From a checkpoint of a small masked spectrogram model.
Model: 3.3M parameters, depths [3, 3, 3, 3].
Training: 5600 steps, batches of 64.
Data: 52083 training examples, 6.9 epochs.
Rows from block 4 of a small masked spectrogram model, named by matrix and row number. Rows with one number belong to one channel. Each number is 128 + 32 x the weight over its row's rms, rounded and kept within 0 to 255. All counts start at 0. Numbers have three digits each.
After each channel's rows are labels from the 100 clips, of 14976, where the channel reaches its highest value: "top examples" is what is common among them. Only what is clearly more common there than usual is listed. The data: chords played on synthesised instruments.
# convs0: expand 3x3 conv (model.blocks.4.convs.0.weight, 240x80x3x3, each kernel summed), inputs 0-79
# convs1: project pointwise conv (model.blocks.4.convs.1.weight, 80x240x1x1, transposed), outputs 0-79

convs0.103:145078125107163118157116156126125128130078142075132092101138180073127070051113077072120113120165134166134100105122103060203202137103099115127137158143146160144114091157112096117085125114082152166159139090107109129136151164099144151075102095
convs1.103:102178133168100156074089113081133134084136102133098131108107072122109182154106128167126145150143101148181079080144128117157137151145169167157113115111108203117153161121103127127178132151074049042144184095094151153141098134111091115119122151
top examples: marimba-like

convs0.221:060123132126154164182133176087115092102120129139156134164118166104081178141122123114059128086173082124077109177134096107151135197137087107152116066098129162085135068162159123186109152108152127140140143081179096161163135093134143121141090148
convs1.221:159177163134102095125134113177153111186111104135120144122144069164109045093156202180150158129132085084136185075120135068091149160142110119137115124136146131145090167090162122132107110126077078162152194115144118146134094201131122122120118133
top examples: arpeggio; playing: arpeggio down

convs0.142:112182139151122162106096094148114132130149162176107155120184165147069206184193091094127150105153127167097136091072117118070133126167113144061121105181069085106098124081096112131116114107119117085136127142084152174129157115159151137155118154
convs1.142:117108190142155093070085154152183161134103113161123100145099080100108170150119108066136122135145156123122119220206149150178133125169137138180112135077148177132172126147145060138128147150143147120095096121195105142137126121118121101183134101
top examples: block

convs0.62:137131102114164146124138152080172156112120166074202153105150119147116122089125180124146158098177081155171123175172132145066086055165177147123165143126122092123097142108122097167098088111096125148077116116074123169143103131098127190135119189
convs1.62:140091094148133132076094136152092143119136138138117098176109135152099134149153068151139230139130132100120113141066186069115161174130105125188109104104083138115141132077075121184092094169166164119163060152130155114147124100119119081104099119
top examples: block; marimba-like

convs0.88:116119121146084149168131119087156084136151151114101058048118123132162131174128224130139084152139106134121132104190105101125126132127089132104105111122183152114124119078117149205120092107160121134193126129138115144223150110146164123124083108
convs1.88:152162114147104079148119093203143092138085106116076155133070136154076110084079135044141184042144153093116140095116173129131128149142137104169134109148111113122140131135171089183150101138147147146153137165158066097119141135093162116158159097
top examples: arpeggio; playing: arpeggio down

convs0.210:117132167181091161162087121101131175055134164086170104145157128114162145131122155110123137113130159109155072114188099114117102093134111122108144106094149107140136171088187109186127111134112131137140171108086154149114069081210179198110117164
convs1.210:118151125132137097121146100082107089170144122103070110136087161149100154144151088099144115146142120194098107122117119189193187117090128139122104090141114113146219102132091098117062172127194101173094141126100108118178118173129128176173093124
top examples: arpeggio; vibraphone-like

convs0.230:102081187088133122089118095108127148154179112137140139090115130145120080136137183152095129126066050113165131056163064107104155085152184145201120111114187132119110100075125081116122104143115158132146077152164094109130110150134129178115120144
convs1.230:112149119145170118152140150187086132139120143114177106091204098135131130114170143092171137123137134164112136105111172147129102153159136079062111124083133194151127112099147088105212188171078100134104176150140118179065141093080123105101137131
top examples: block; clipping; text has "clipped"; organ-like

convs0.107:090105154101121156175101152143141153074167106142109111210101159079165158108105117145107155096105131133170140177160115165147090199099140074153115077111082174133115128131161122088160100138154100131106126176070137120098148116115178134062068117
convs1.107:132070168129094184132154165113138129107079102112155147137119097092118154127152109170083138139070126133089163166082154128170130111118194121153113110150178116089063193165175071060145162086155115116119129075120143117135171100097161117160128094
top examples: block

convs0.48:137151072126087147121115112111135090081105169084070100141166129055135126136134106134095220124211136119145120116130104105124111121139052128119140155129123163090091112099055159110088127107114159104152134167086117085127094074120146138121081085
convs1.48:144126088088202185095185097098106138122140133130123124142079168160179139125153095118174133122120153162157103165103079138144098059141187129116132154142121103108115108112084141126170113156185187127100041124064117128133141058123124102148125126
top examples: arpeggio; marimba-like

convs0.190:092155118127070140156114176134137143069117067081107097097150103164072077121117087141100135157196123148144086097103119113159159175107105120098066150094096163122100140077147185094071127119136128121078169125142111057121151158095156093124122138
convs1.190:106157143126146177124160123051104117088109116102147162145091113100155133121140174072137154127119086103100163142144159077177067199135084106151135120103190132102126159159134087128170110114193082163139168129138142178121126179162165107178155091
top examples: arpeggio; playing: arpeggio down; vibraphone-like

convs0.45:123148141171137164123097158116120077112109116109168140090059164109231116090104155160152128098134190113100148152106169108166112190131122128115109080145128182116159133117138113127117136145159139204114169148088154110206145097175182120141126137
convs1.45:102224178138129108149081148100097112135165168125139103094210124139079079173144095118156118136105135153132154137114158150102084131176104137090150196142071129115142171136136147161166142162144129077088178138134115162093126094118096140157184159
top examples: marimba-like; harpsichord-like

convs0.165:241053051128089100123115148110123134108121129101108086150096162166159131107141147137127085155200099145139134166106113127100097134093137061149148112076141122104164100125138111152117136114122110100179146116068108158087097156109151161099112080
convs1.165:103136160099125152086152107115157137144183126114136095121130123102079127196126201174084221128083117145112108095104163162173114121145155184092129149168114125129148123116138104148166091217152140154119125115166130100166075126129076114176167143
top examples: marimba-like

convs0.44:102088178077104148093053065135145133089102141126139117090110087178200084063178158075151126121177167152117092191096124122171147124121102117130126128149131160101149075119163130128092129100148098116131149132146050136136179111133156125135107123
convs1.44:064117094208160081134075104136101133180115149072078124102143170146152089127159079133134124141131190176069164102149162129102102116170109126171128159189113091101161105129084153071141133122102146121149098188134130125087114168100106139133138151
top examples: block

convs0.185:108108140117151136170149109129127103068127116135161111118162129082160163066131084109134109086139167086093098145158048126116149181175121149179145058108117118156176154130112113181139101151159177167138154151118165133152054138128165178128165181
convs1.185:135136138099087099186086149112181116121100152112067082135144139173130149170154141074104169120099117133101187111121129182096128173107164110056153148152084131122162120083055143165112108145093158161136106048094109143157099120144092153156160123
top examples: block; square lead